Weights of a small image flow-matching model.
Model: 32-pixel images, norm layernorm, patch size [4, 4], layers 12.
Training: soap at rate 0.0034, batches of 384.
Data: trained on gratings and oriented noise at many angles and scales, 197500 training examples, 19.1 epochs.
Rows from block 7 of a small image flow-matching model, named by matrix and row number. Rows with one number belong to one neuron. Each number is 200 + 40 x the weight over its row's rms, rounded and kept within 0 to 999. All counts start at 0. After the name is the row's rms in percent of the matrix's.
After each neuron's rows are labels from the 100 images, of 14848 (inputs lightly noised), where the neuron reaches its highest value: "responds to" is what is common among them. Only what is clearly more common there than usual is listed. The data: gratings and oriented noise at many angles and scales.
# fc1: MLP up (model.blocks.7.mlp.fc1.weight, 768x256), inputs 172-255
# fc2: MLP down (model.blocks.7.mlp.fc2.weight, 256x768, transposed), outputs 172-255

fc1.54,099,216,201,199,167,214,218,214,141,140,274,187,180,221,246,182,131,244,227,217,253,236,245,258,234,203,213,243,185,98,188,192,186,221,174,223,234,189,149,156,211,196,186,168,76,172,212,165,162,107,172,180,201,134,267,173,177,200,121,237,214,209,135,172,219,196,264,205,231,231,207,215,173,146,222,230,144,243,172,225,210,108,191,93,124
fc2.54,114,171,125,211,206,221,136,163,198,193,243,187,230,181,184,222,269,280,183,158,236,104,196,195,244,199,163,173,280,244,197,162,206,209,141,208,177,225,261,204,185,112,226,191,284,212,211,243,273,137,171,202,189,149,210,217,191,229,161,211,192,199,176,167,210,219,223,197,212,175,207,176,194,182,231,229,114,170,260,188,212,230,249,273,230
responds to: dashes; stripes at 120 degrees

fc1.613,091,277,226,223,171,132,220,193,134,183,234,189,199,151,279,137,180,179,199,188,234,218,193,217,235,223,148,203,255,198,143,289,248,203,291,182,232,257,170,189,168,245,193,211,202,199,219,201,216,245,235,195,137,208,166,209,201,171,199,220,201,208,142,171,182,267,272,236,221,241,164,228,220,167,175,220,188,234,199,220,151,116,252,257,238
fc2.613,087,201,161,213,184,213,191,202,229,247,234,175,220,212,246,186,200,223,181,260,185,210,278,156,180,199,193,202,169,193,200,266,172,189,288,203,222,237,181,246,210,235,146,204,183,200,223,217,175,175,169,190,173,229,185,181,250,186,188,198,233,201,200,192,160,142,149,199,156,228,195,127,178,245,194,199,177,149,220,201,224,167,229,289,175
responds to: low contrast; dashes; sawtooth grating; scale: very fine

fc1.618,084,296,292,168,240,230,193,287,151,217,204,238,280,218,205,200,182,245,229,152,209,226,182,252,237,232,211,202,245,187,255,199,257,176,181,234,264,217,126,216,197,146,152,201,181,194,266,143,238,180,237,232,270,162,262,245,208,209,204,244,192,220,176,216,215,197,171,159,219,210,180,223,224,257,241,252,196,269,186,201,224,249,163,221,211
fc2.618,084,186,96,226,215,166,172,175,244,207,211,211,208,173,238,233,241,179,180,180,237,211,195,175,171,159,190,204,206,205,118,230,219,211,170,229,252,239,179,180,256,149,297,210,158,228,143,256,177,267,181,224,236,279,228,246,163,196,216,193,191,174,177,228,175,196,205,291,220,252,243,168,246,109,139,131,226,237,207,129,233,221,174,201,232
responds to: coloured; very fine; dashes

fc1.493,100,206,183,191,199,216,172,258,124,207,217,170,202,290,187,231,210,191,201,201,282,206,171,133,230,213,156,287,208,183,198,216,283,158,159,188,158,157,212,218,97,175,221,165,198,172,219,222,205,189,180,218,253,189,251,198,226,186,206,247,175,250,129,199,224,194,148,178,212,177,171,323,189,180,176,221,256,261,238,243,192,204,201,206,202
fc2.493,101,239,158,263,185,180,225,223,182,184,194,197,151,173,214,260,191,225,188,189,197,177,255,315,169,227,178,218,212,221,247,207,252,184,175,260,209,144,234,165,284,235,173,178,147,196,224,171,176,225,197,194,305,268,201,183,167,198,228,166,232,291,122,220,226,159,242,250,138,217,201,104,195,270,232,194,164,236,183,222,205,180,145,162,238
responds to: noisy; dashes

fc1.539,082,141,215,242,118,209,201,183,195,204,214,134,287,116,169,216,230,239,183,145,189,267,209,265,222,191,201,197,201,133,201,177,194,270,203,223,231,167,162,185,188,230,194,167,221,223,238,208,205,208,149,232,184,196,238,185,259,107,203,259,167,183,141,208,242,172,142,179,294,212,197,165,210,172,137,193,254,229,166,244,209,186,226,205,105
fc2.539,080,239,215,133,170,212,241,226,207,152,209,172,264,171,153,273,186,282,177,281,215,227,167,163,168,221,214,93,203,252,199,187,259,205,183,227,225,190,143,211,225,221,189,189,200,215,211,252,206,153,211,212,154,222,226,232,238,178,214,237,183,185,113,227,184,186,245,223,111,233,167,141,282,185,250,175,187,235,208,257,199,180,198,216,104
responds to: very fine; filtered noise; stripes at 90 degrees

fc1.91,089,160,224,197,147,249,189,207,244,217,209,255,179,162,217,215,208,152,127,156,168,160,155,241,137,255,217,193,185,256,238,170,212,260,185,214,184,186,193,201,189,205,228,206,224,155,169,237,170,154,214,189,234,161,228,226,149,212,212,164,169,119,169,209,231,188,95,230,202,175,221,249,252,186,265,182,178,171,235,220,160,112,196,176,198
fc2.91,085,209,189,213,146,228,233,159,220,197,229,279,123,185,256,198,143,148,281,238,207,205,236,164,257,162,237,194,260,156,162,210,160,212,248,251,211,165,182,184,224,235,133,213,161,158,292,177,227,193,256,183,223,244,282,219,189,249,156,159,201,168,156,209,197,177,315,143,191,225,191,211,253,182,134,174,225,196,243,253,217,156,213,218,194
responds to: very fine; sine grating; stripes at 150 degrees

fc1.158,096,299,217,187,205,196,179,207,212,179,134,189,239,251,164,135,138,177,203,170,216,189,183,249,204,224,175,242,157,156,181,173,165,235,161,198,166,125,161,183,262,156,178,233,223,208,158,245,204,223,198,229,218,222,186,177,272,194,200,298,154,169,239,287,165,229,213,200,159,148,203,265,228,205,204,236,226,202,194,164,201,246,156,109,168
fc2.158,115,216,200,196,257,266,182,260,209,229,163,196,279,215,179,159,262,189,239,157,182,151,184,200,228,183,175,199,206,125,222,275,176,210,133,221,192,181,176,165,197,200,212,204,235,234,129,293,154,199,284,197,168,174,221,200,219,241,167,161,257,172,159,176,142,204,213,171,186,249,190,153,180,227,248,162,259,260,203,216,239,228,206,165,221
responds to: sawtooth grating; stripes at 150 degrees; stripes at 165 degrees

fc1.597,101,244,132,264,277,231,258,176,210,256,183,228,179,251,178,243,199,236,213,234,223,150,168,176,216,132,268,210,303,192,213,168,199,223,231,170,221,190,220,234,229,157,234,249,175,258,233,206,176,123,171,209,170,164,214,180,226,184,249,270,227,182,201,266,167,205,226,203,227,226,203,257,275,198,251,240,232,242,160,188,155,215,72,230,171
fc2.597,094,85,306,167,199,207,226,237,215,178,242,212,197,212,217,161,177,197,216,193,131,202,215,215,176,234,210,188,189,232,163,210,209,199,222,198,229,205,223,140,180,146,194,257,370,177,235,218,227,146,226,190,205,233,203,94,202,224,143,252,205,165,213,228,208,180,188,107,143,192,233,225,239,168,137,186,212,115,194,198,224,195,172,252,204
responds to: coloured; very fine; dashes

fc1.701,087,212,173,163,324,254,194,134,189,158,156,225,222,145,191,224,136,208,239,213,209,226,195,204,228,210,212,228,187,223,180,205,233,195,171,69,179,197,142,188,203,144,180,119,236,227,180,185,215,152,212,223,180,230,243,180,202,192,176,241,176,241,211,235,222,142,188,170,218,215,241,200,130,180,137,169,211,293,141,221,337,143,156,229,196
fc2.701,079,143,264,216,329,168,200,188,200,221,191,229,178,175,211,198,242,249,159,164,230,215,212,159,166,200,209,217,208,219,250,209,177,220,177,106,154,166,148,190,181,135,263,266,184,233,193,203,149,236,218,222,191,225,215,200,214,176,233,185,194,273,191,248,157,286,203,264,163,185,189,185,103,232,206,228,194,345,170,203,113,123,212,169,223
responds to: dashes; very fine; stripes at 105 degrees

fc1.82,090,240,205,185,248,246,196,279,202,125,130,193,213,180,211,213,189,207,243,163,208,312,179,182,237,151,219,201,270,154,153,214,159,177,179,185,205,163,139,178,216,287,229,135,174,194,184,224,159,177,161,222,238,160,151,186,253,141,130,239,174,145,245,199,205,234,138,216,195,172,208,235,247,168,212,257,136,238,189,203,202,152,235,265,220
fc2.82,089,195,183,241,232,179,199,223,218,286,171,153,206,202,181,184,195,236,200,232,185,325,236,164,134,270,221,198,139,266,251,212,195,193,178,152,197,151,166,183,187,271,184,242,216,202,207,191,248,220,270,198,175,258,162,211,223,117,266,229,250,152,221,246,219,160,245,156,161,167,147,143,274,126,209,170,240,201,158,184,195,186,212,245,244
responds to: stripes at 0 degrees; sawtooth grating

fc1.343,094,249,217,248,161,221,147,217,196,238,183,141,181,253,223,175,164,188,225,224,211,180,164,215,172,197,176,214,258,142,123,210,203,271,206,230,258,219,288,148,183,238,144,179,265,233,216,239,159,205,172,160,214,258,178,226,170,190,169,145,215,170,127,201,195,223,208,212,227,184,262,185,255,177,202,213,262,246,186,206,144,164,221,219,230
fc2.343,086,215,181,266,138,205,164,155,162,163,193,186,222,253,256,199,181,217,217,151,143,164,195,239,185,260,136,201,181,285,249,230,200,184,267,215,236,179,244,157,215,219,260,236,212,215,193,206,197,224,259,189,244,169,222,225,203,197,245,136,184,170,131,204,197,211,225,154,158,214,179,234,229,279,212,201,113,255,150,261,211,243,200,197,211
responds to: filtered noise; coloured

fc1.601,080,174,195,275,153,227,248,191,157,178,235,271,260,224,188,184,208,158,212,187,207,256,155,175,244,161,227,185,255,186,165,219,220,211,176,178,210,173,196,174,221,122,296,215,158,204,154,209,149,209,214,200,226,96,152,203,187,298,120,234,193,265,136,203,233,189,205,157,176,193,135,204,252,219,205,183,208,192,185,239,122,225,171,221,188
fc2.601,075,135,194,118,220,180,233,211,180,197,206,236,230,210,175,200,163,134,190,234,219,226,207,197,165,215,199,173,131,234,249,201,210,234,160,166,242,190,202,204,173,163,141,144,206,201,165,204,241,227,206,215,220,310,206,206,217,311,251,235,243,252,155,237,200,186,224,215,202,193,193,189,276,115,207,178,179,204,132,205,306,236,207,239,259
responds to: stripes at 0 degrees; square grating; stripes at 165 degrees

fc1.722,088,203,203,197,238,187,197,153,199,230,236,298,279,281,220,187,241,224,149,277,200,236,205,255,220,218,232,188,245,187,189,252,252,176,268,243,147,224,167,174,150,167,279,190,189,218,162,196,256,210,180,195,180,212,161,188,256,165,254,255,147,186,203,209,196,169,183,226,193,219,90,248,62,279,243,189,253,203,189,277,155,180,121,208,182
fc2.722,092,167,204,241,208,263,232,224,139,219,289,276,268,194,120,180,207,187,276,185,144,161,220,220,143,199,177,203,203,210,193,136,251,184,270,241,203,239,176,192,203,144,171,198,236,198,251,187,198,117,148,211,192,193,170,165,209,221,193,206,160,198,174,187,211,259,163,259,134,233,350,202,160,138,122,205,146,148,146,263,260,179,171,219,230
responds to: filtered noise

fc1.118,087,228,212,212,241,129,249,153,158,220,240,192,207,195,188,205,107,195,255,217,224,188,263,255,284,229,166,141,251,249,131,211,240,150,134,164,168,174,178,220,213,207,186,177,181,209,218,272,165,220,197,156,107,191,211,201,230,175,197,225,167,231,183,152,132,124,225,253,269,250,225,218,203,164,218,201,181,176,249,188,273,188,186,149,234
fc2.118,088,125,207,166,266,209,286,215,203,204,249,185,233,235,165,203,275,198,192,198,161,183,145,190,129,165,177,205,183,138,239,209,234,137,102,169,225,152,165,189,180,175,218,214,190,199,162,152,223,179,222,189,219,185,154,209,250,184,195,150,242,205,174,206,190,275,184,149,264,186,309,227,242,260,153,207,226,219,237,173,199,198,165,84,213
responds to: square grating; fine; stripes at 0 degrees

fc1.109,093,215,256,210,220,197,198,190,185,199,168,203,197,153,218,215,214,239,222,188,198,292,168,169,173,152,183,223,297,124,187,230,178,191,159,271,180,256,194,155,241,231,277,229,214,198,179,201,235,247,179,185,227,228,147,231,241,208,234,176,203,250,207,211,188,213,166,201,211,188,204,242,203,156,175,253,238,207,235,180,193,197,291,216,179
fc2.109,088,268,137,141,212,208,153,168,239,184,147,213,234,204,283,222,185,235,179,240,178,263,199,193,244,240,180,205,102,258,249,163,188,179,172,242,233,238,240,171,191,240,112,178,233,244,174,186,181,246,246,213,227,170,139,222,271,230,232,206,180,223,181,178,226,179,230,158,145,251,222,193,241,276,223,134,182,206,199,155,202,232,233,208,177
responds to: sawtooth grating

fc1.178,101,192,185,175,185,246,153,295,164,238,222,154,270,265,210,152,255,253,194,206,291,211,268,198,212,191,226,274,201,208,196,237,231,154,219,221,190,191,164,235,134,151,197,191,188,216,155,266,230,229,205,340,240,196,147,201,233,213,190,264,207,180,172,173,163,197,151,232,143,283,172,233,205,207,214,146,232,190,268,163,178,192,183,168,184
fc2.178,095,184,219,219,205,142,185,254,178,187,214,198,221,188,205,169,186,241,180,198,145,224,142,205,211,170,322,239,201,184,223,136,236,226,166,216,217,192,173,193,284,131,209,245,208,218,246,107,209,181,208,297,267,174,213,183,233,223,160,235,203,205,198,218,244,237,288,163,139,276,218,155,184,199,229,213,138,130,283,149,252,238,171,156,191
responds to: noisy; low contrast; dashes

fc1.120,096,228,221,166,166,224,208,219,204,170,174,157,213,159,226,221,151,164,216,226,205,227,199,172,103,209,170,227,242,153,212,181,182,201,190,207,172,185,246,255,227,204,209,232,226,181,178,232,148,164,186,192,226,172,230,203,150,155,315,223,235,202,192,215,197,188,163,161,177,203,231,173,183,191,217,179,213,212,97,282,214,201,197,148,161
fc2.120,091,232,188,228,208,206,198,183,204,242,197,154,173,159,195,213,234,196,153,186,207,266,222,200,320,190,181,210,149,196,202,233,214,228,214,203,190,186,236,219,237,226,243,138,154,197,208,195,276,274,250,189,245,172,226,171,151,113,114,233,198,190,198,204,191,158,232,214,166,180,214,221,175,201,157,186,213,185,174,280,201,211,221,215,133
responds to: windowed patch; very fine

fc1.157,118,190,200,252,164,230,176,177,137,209,224,207,191,225,255,283,208,213,192,168,280,202,111,231,202,207,194,186,173,146,179,152,329,151,213,191,209,170,187,220,205,249,220,194,199,214,146,128,219,174,202,305,221,176,229,200,186,226,155,216,197,89,199,210,265,170,192,144,182,208,131,191,183,189,177,180,260,200,200,228,179,159,243,184,215
fc2.157,097,216,193,171,173,198,192,215,169,194,160,181,207,204,213,284,213,208,214,198,199,192,289,116,223,215,153,208,214,248,205,208,280,157,204,208,247,193,167,217,157,244,189,181,207,210,267,236,205,205,198,269,219,197,213,205,161,225,209,197,148,86,217,305,259,218,206,264,199,182,256,240,170,211,239,223,173,222,177,208,258,176,202,183,224
responds to: noisy; sawtooth grating; dashes

fc1.321,117,260,253,217,225,193,194,268,188,172,204,179,247,204,245,131,198,96,125,186,223,200,239,161,213,147,185,209,214,265,216,133,165,190,181,152,201,216,189,203,207,183,211,219,236,222,140,258,173,151,205,208,145,246,287,199,229,187,256,184,109,197,131,142,208,275,227,231,191,155,297,233,173,229,270,165,202,195,202,218,140,203,182,283,317
fc2.321,119,229,226,175,248,221,227,262,79,176,236,210,161,150,193,230,181,202,210,256,163,238,223,188,277,201,145,259,230,184,125,185,200,177,221,193,187,221,147,184,176,120,185,299,199,253,280,175,264,262,243,223,155,221,223,224,147,218,139,195,125,218,188,156,227,242,193,192,260,267,158,183,190,202,117,211,207,210,217,180,261,231,222,219,334
responds to: sawtooth grating; very fine; stripes at 75 degrees

fc1.541,082,195,247,219,208,185,172,154,183,167,205,201,180,243,151,303,290,263,232,82,221,226,268,178,246,116,208,265,164,142,193,218,220,183,139,196,161,179,210,210,231,146,195,183,178,223,184,282,156,143,164,206,292,260,189,156,239,96,138,208,218,185,243,186,210,173,140,271,162,195,226,239,194,184,247,264,158,124,159,235,181,243,179,185,232
fc2.541,094,148,122,147,134,156,132,128,176,264,219,183,126,196,226,216,157,277,160,253,184,172,182,168,190,192,185,191,135,267,187,221,209,153,91,134,157,204,218,234,218,214,261,203,246,181,190,182,155,169,199,183,251,148,130,184,193,128,197,188,191,137,196,257,230,189,180,209,146,216,106,155,210,274,125,151,300,163,303,221,238,193,195,240,200
responds to: filtered noise; very fine; stripes at 0 degrees

fc1.548,117,197,200,235,183,227,171,184,184,186,243,217,116,173,196,74,204,179,182,211,279,218,243,218,198,200,159,82,182,179,194,154,136,195,196,197,193,180,218,221,282,234,199,190,213,218,175,107,208,210,201,236,225,169,213,157,206,184,211,212,213,255,185,156,131,191,171,215,222,148,120,101,231,212,175,197,191,239,219,253,195,192,263,174,192
fc2.548,104,171,233,189,196,225,217,201,169,177,204,190,106,192,194,71,201,209,195,188,242,216,145,148,199,183,167,57,211,242,143,253,169,241,194,198,224,159,200,218,136,262,184,217,227,210,248,298,198,240,202,213,224,192,206,208,190,180,210,182,170,171,116,195,124,222,204,237,281,146,257,306,204,240,194,205,209,199,190,178,235,219,220,189,189
responds to: noisy; very fine; sawtooth grating; kind: dashes

fc1.590,089,168,179,121,247,175,232,182,220,266,236,204,140,185,166,143,118,226,123,150,201,267,254,228,204,244,218,217,159,162,232,221,185,187,197,188,222,153,129,213,188,195,233,166,175,157,221,162,220,201,183,166,267,325,195,275,213,223,123,260,170,203,217,192,227,166,199,169,266,151,203,149,178,160,267,128,216,173,243,241,86,177,209,246,127
fc2.590,092,254,234,218,163,161,191,229,230,102,156,242,198,213,155,189,246,254,219,248,248,292,172,162,166,208,181,238,243,193,177,186,209,172,155,165,257,169,151,177,181,155,95,212,224,180,174,194,138,252,199,206,203,119,170,289,211,239,268,234,175,123,186,143,229,148,227,240,155,185,159,183,208,221,103,255,187,137,186,216,326,153,209,237,112
responds to: square grating; very fine

fc1.98,092,165,229,99,232,174,177,209,184,214,164,262,265,211,210,183,224,176,170,134,165,177,219,189,154,171,187,134,251,183,198,152,240,231,151,134,171,182,181,195,170,193,278,202,281,228,174,174,100,179,224,148,233,254,158,201,204,132,102,215,191,173,218,196,175,216,152,182,160,232,199,202,166,221,226,231,271,211,164,230,256,216,182,148,204
fc2.98,079,177,179,287,244,214,224,237,182,178,183,228,206,228,299,168,179,126,249,235,231,259,216,226,206,208,207,235,162,184,174,198,177,230,214,147,219,168,134,244,199,260,128,147,0,242,275,206,274,261,196,187,274,195,220,132,147,158,219,184,229,169,240,261,161,198,232,215,219,270,180,168,84,204,208,191,167,220,125,221,120,210,209,138,190
responds to: low contrast; coloured; very fine; windowed patch

fc1.281,166,89,171,282,169,202,133,207,223,241,149,258,150,145,264,189,159,213,212,239,219,210,173,234,248,185,227,195,205,208,217,215,162,226,239,151,210,194,240,216,161,221,243,247,256,182,207,196,181,217,92,165,205,141,151,188,190,223,242,207,171,222,244,248,207,203,131,200,202,275,178,200,117,139,193,244,213,180,203,202,176,190,286,189,264
fc2.281,168,289,237,122,189,196,196,191,168,180,169,190,185,188,150,200,334,192,85,129,193,192,177,148,187,265,169,190,191,251,245,171,207,163,140,212,250,215,237,138,215,300,173,140,234,175,174,188,161,170,183,198,242,203,184,190,221,168,200,217,203,159,212,188,191,227,170,135,203,166,196,239,240,187,167,207,235,214,252,226,209,221,235,229,175
responds to: dashes

fc1.152,115,160,240,145,215,216,249,201,255,158,173,146,135,235,154,229,230,203,174,234,264,191,126,213,252,206,226,170,184,149,154,285,213,280,177,168,170,167,197,245,276,208,174,169,167,206,220,211,153,161,212,159,252,180,201,220,190,218,176,208,186,225,179,257,250,149,272,181,150,203,136,217,220,186,159,205,222,202,212,191,224,174,112,179,164
fc2.152,114,141,195,223,188,202,130,259,187,197,226,193,123,218,220,266,225,204,192,165,129,204,284,211,188,269,219,213,199,217,186,147,210,255,248,219,205,205,269,132,121,193,185,222,196,179,175,208,233,174,199,92,180,231,239,279,207,193,276,223,272,209,215,234,223,188,249,184,187,244,174,161,233,240,220,174,211,174,186,206,201,202,252,145,183
responds to: dashes; stripes at 45 degrees

fc1.531,093,233,268,180,111,159,94,226,181,199,166,265,224,136,136,253,227,231,222,197,211,220,207,170,178,200,197,250,333,181,197,225,197,236,230,136,163,219,213,272,190,200,314,293,168,191,194,235,217,207,237,189,181,224,205,236,120,191,212,233,202,225,220,183,191,214,156,169,178,161,162,199,135,220,122,211,177,201,231,184,212,192,211,157,204
fc2.531,085,152,107,187,108,194,137,229,183,201,214,241,192,175,94,195,155,223,159,196,230,185,206,225,221,204,218,188,90,233,171,173,197,176,212,161,167,234,151,249,179,209,103,115,236,191,167,185,164,166,173,202,196,135,217,180,104,145,218,259,166,218,203,214,176,200,259,284,182,224,187,192,203,191,275,210,200,223,191,180,225,213,202,188,234
responds to: very fine; dashes; stripes at 0 degrees

fc1.707,084,200,202,139,278,195,221,215,234,185,235,182,324,157,176,202,203,237,138,165,193,95,225,210,230,181,135,189,190,222,161,171,153,212,170,223,141,220,201,205,193,164,163,178,237,250,151,199,185,187,255,223,280,140,269,201,244,305,187,132,153,225,170,249,192,290,127,144,239,197,205,212,138,218,214,215,194,187,244,183,151,233,186,130,181
fc2.707,084,188,260,217,286,254,179,174,224,268,152,246,215,200,167,214,225,321,244,184,238,125,276,275,165,187,132,172,154,179,216,236,198,231,200,166,204,231,166,176,198,177,177,245,225,268,229,186,238,223,167,209,244,246,223,237,220,312,252,103,253,242,183,291,150,128,256,225,270,207,274,213,233,231,147,143,183,206,187,243,235,254,160,191,212
responds to: sawtooth grating

fc1.747,103,189,201,234,194,286,190,297,193,192,245,178,285,141,212,148,205,157,188,167,286,214,156,162,181,149,173,221,177,125,223,132,243,235,256,179,221,243,230,256,171,140,184,182,186,214,218,245,212,219,185,184,198,155,234,182,215,181,164,167,150,226,225,230,133,236,184,218,166,157,153,219,163,169,186,189,196,225,224,218,174,209,215,264,188
fc2.747,098,263,214,167,197,136,168,330,224,178,224,204,298,160,209,156,161,156,201,211,213,186,258,200,223,234,190,197,220,300,181,273,221,236,225,176,246,229,233,235,222,170,226,210,180,189,221,180,153,179,233,191,120,255,239,176,143,185,238,215,237,247,183,259,153,192,204,204,197,171,242,159,208,227,187,211,210,256,207,217,205,219,206,251,175
responds to: noisy; sawtooth grating

fc1.755,092,179,215,193,201,208,238,154,153,95,241,166,254,212,144,190,172,203,294,193,200,297,215,174,214,180,141,207,166,142,199,182,200,211,226,254,250,245,169,280,206,108,107,177,239,248,182,206,160,256,205,205,196,238,186,205,165,171,144,214,156,272,211,259,177,196,262,178,179,145,137,162,182,248,267,174,257,234,213,281,197,229,229,285,207
fc2.755,103,253,174,163,169,236,257,196,196,255,246,204,245,175,224,191,252,224,78,171,132,294,241,152,210,297,182,192,203,225,173,186,173,220,238,193,228,196,201,210,186,147,265,224,229,208,270,209,176,176,260,199,198,220,195,176,202,125,157,236,168,193,235,211,214,151,86,247,141,181,266,250,165,155,106,242,150,147,168,190,191,160,178,226,177
responds to: windowed patch; medium; fine

fc1.682,097,210,223,188,198,207,189,197,195,199,218,170,222,194,144,202,165,156,140,225,164,265,232,158,219,162,177,208,232,176,275,188,211,207,207,144,198,245,126,292,244,147,153,270,190,261,191,210,211,298,82,208,155,131,190,220,224,216,218,234,229,149,139,221,230,178,176,136,195,210,227,123,233,155,225,264,183,190,206,279,154,156,204,248,222
fc2.682,095,104,203,201,226,177,161,162,156,189,238,122,174,185,177,232,262,185,253,143,235,223,168,180,197,221,172,239,163,210,104,243,199,133,160,187,191,246,163,294,189,155,214,104,158,283,229,259,205,109,289,176,156,241,226,236,178,216,277,221,140,118,157,217,211,133,232,213,302,226,121,194,235,231,138,160,198,215,266,225,226,178,168,243,159
responds to: dashes; square grating

fc1.100,094,199,204,189,209,231,222,124,148,215,247,228,67,200,161,212,262,219,202,226,266,224,212,226,223,219,183,234,209,151,212,226,158,210,223,231,209,205,193,262,277,228,261,184,103,229,236,163,237,201,204,215,290,261,142,218,243,167,191,248,224,242,210,275,235,167,168,239,211,137,135,79,226,205,197,244,189,226,204,172,187,232,290,196,205
fc2.100,094,251,237,160,234,168,209,152,213,197,246,241,73,150,174,217,181,256,171,188,281,240,189,176,197,194,142,169,200,161,220,214,187,192,237,169,238,213,185,215,149,185,159,207,153,234,151,279,234,209,187,182,216,148,133,190,218,251,224,190,117,199,302,179,195,226,220,147,256,116,238,300,219,234,199,163,234,166,181,191,290,154,219,196,144
responds to: noisy; coloured; square grating; very fine

fc1.502,080,232,170,199,223,178,129,263,241,187,193,159,142,130,196,209,255,230,233,214,178,155,192,220,236,161,182,217,265,215,162,131,187,263,198,199,104,163,213,243,209,127,230,210,215,210,154,191,168,243,154,160,191,198,181,185,215,241,239,179,205,160,176,170,215,284,219,202,250,160,157,144,211,199,191,248,200,120,214,167,215,266,170,188,136
fc2.502,083,181,247,246,268,265,110,235,251,251,223,174,245,158,171,161,133,168,154,228,238,183,252,194,172,212,194,172,158,168,228,193,196,238,178,210,72,176,184,202,189,166,163,205,169,166,238,209,193,203,218,209,169,200,224,153,262,206,181,221,205,172,209,188,230,126,234,150,58,150,135,200,216,198,257,201,181,129,182,108,196,253,170,237,149
responds to: dashes

fc1.386,106,216,187,192,204,171,179,204,206,143,201,164,222,225,147,190,227,222,229,180,204,230,268,189,235,243,190,163,179,210,210,195,222,164,264,235,207,239,191,207,223,159,178,246,251,268,190,189,206,238,219,197,219,270,177,200,195,209,196,267,220,248,256,234,186,130,176,221,200,146,158,223,135,198,192,251,118,188,244,188,190,242,148,168,244
fc2.386,088,178,195,179,198,228,206,197,207,250,215,139,191,226,163,219,155,219,245,234,202,243,159,221,173,174,154,191,191,200,130,219,252,176,252,227,192,229,216,203,194,155,225,131,219,223,187,251,221,160,204,194,238,127,171,219,210,219,227,256,148,251,223,205,208,242,208,202,196,216,245,144,201,245,228,176,280,190,234,206,280,172,198,167,221
responds to: square grating

fc1.523,092,242,220,212,194,171,223,177,190,206,181,221,214,157,233,176,264,265,243,157,208,145,222,228,201,199,177,215,240,250,174,169,222,222,246,234,209,129,164,158,198,314,246,290,110,229,141,218,255,237,204,199,174,287,277,264,162,166,162,142,203,207,137,182,227,187,315,164,233,209,205,190,198,130,206,145,193,195,208,207,281,194,240,184,174
fc2.523,093,177,186,253,183,191,187,179,181,220,115,246,214,216,202,134,221,196,203,137,217,167,181,190,247,187,206,215,188,124,233,169,201,200,170,198,195,150,221,178,148,203,270,214,242,234,212,204,113,157,177,195,202,150,238,207,129,280,237,142,133,210,206,211,195,257,158,151,206,218,224,252,233,192,242,238,259,161,237,168,162,195,212,246,312
responds to: filtered noise

fc1.240,109,189,275,178,219,194,166,251,192,172,205,198,264,226,217,232,205,189,230,242,211,180,292,218,142,203,200,243,207,159,215,247,204,167,132,166,206,225,222,205,191,238,198,171,217,214,248,201,249,273,184,244,271,185,140,206,145,214,229,207,158,236,182,295,228,289,243,228,210,234,175,256,176,191,204,183,250,112,190,142,228,162,186,189,213
fc2.240,109,212,97,155,162,190,199,138,221,172,181,245,197,237,212,252,139,216,202,143,202,194,201,235,286,212,201,127,214,162,226,190,136,214,179,216,208,214,191,180,186,267,208,258,202,166,126,224,138,181,233,136,216,218,159,238,210,206,212,240,188,209,196,307,209,181,177,170,259,200,234,191,234,233,201,182,182,252,184,187,110,186,177,227,215
responds to: sawtooth grating; stripes at 0 degrees; stripes at 15 degrees

fc1.17,090,202,153,224,190,189,187,257,235,226,234,148,186,194,177,223,223,249,199,223,214,144,221,328,241,172,256,174,239,247,262,182,198,156,217,230,207,177,245,158,164,231,171,204,97,172,256,238,162,202,163,172,180,203,182,242,211,188,286,202,217,158,220,153,205,264,226,186,191,140,192,216,249,261,214,221,144,167,211,169,172,233,138,205,210
fc2.17,091,252,171,217,166,189,172,219,209,178,183,205,153,223,167,226,223,197,130,211,216,239,249,162,228,160,261,202,202,259,257,188,118,186,288,171,183,216,180,129,239,219,146,143,239,252,134,165,251,193,202,192,202,235,169,165,192,177,148,170,219,130,145,103,234,164,173,205,221,144,169,194,200,146,90,143,223,169,264,222,142,257,69,193,242
responds to: very fine; dashes; kind: windowed patch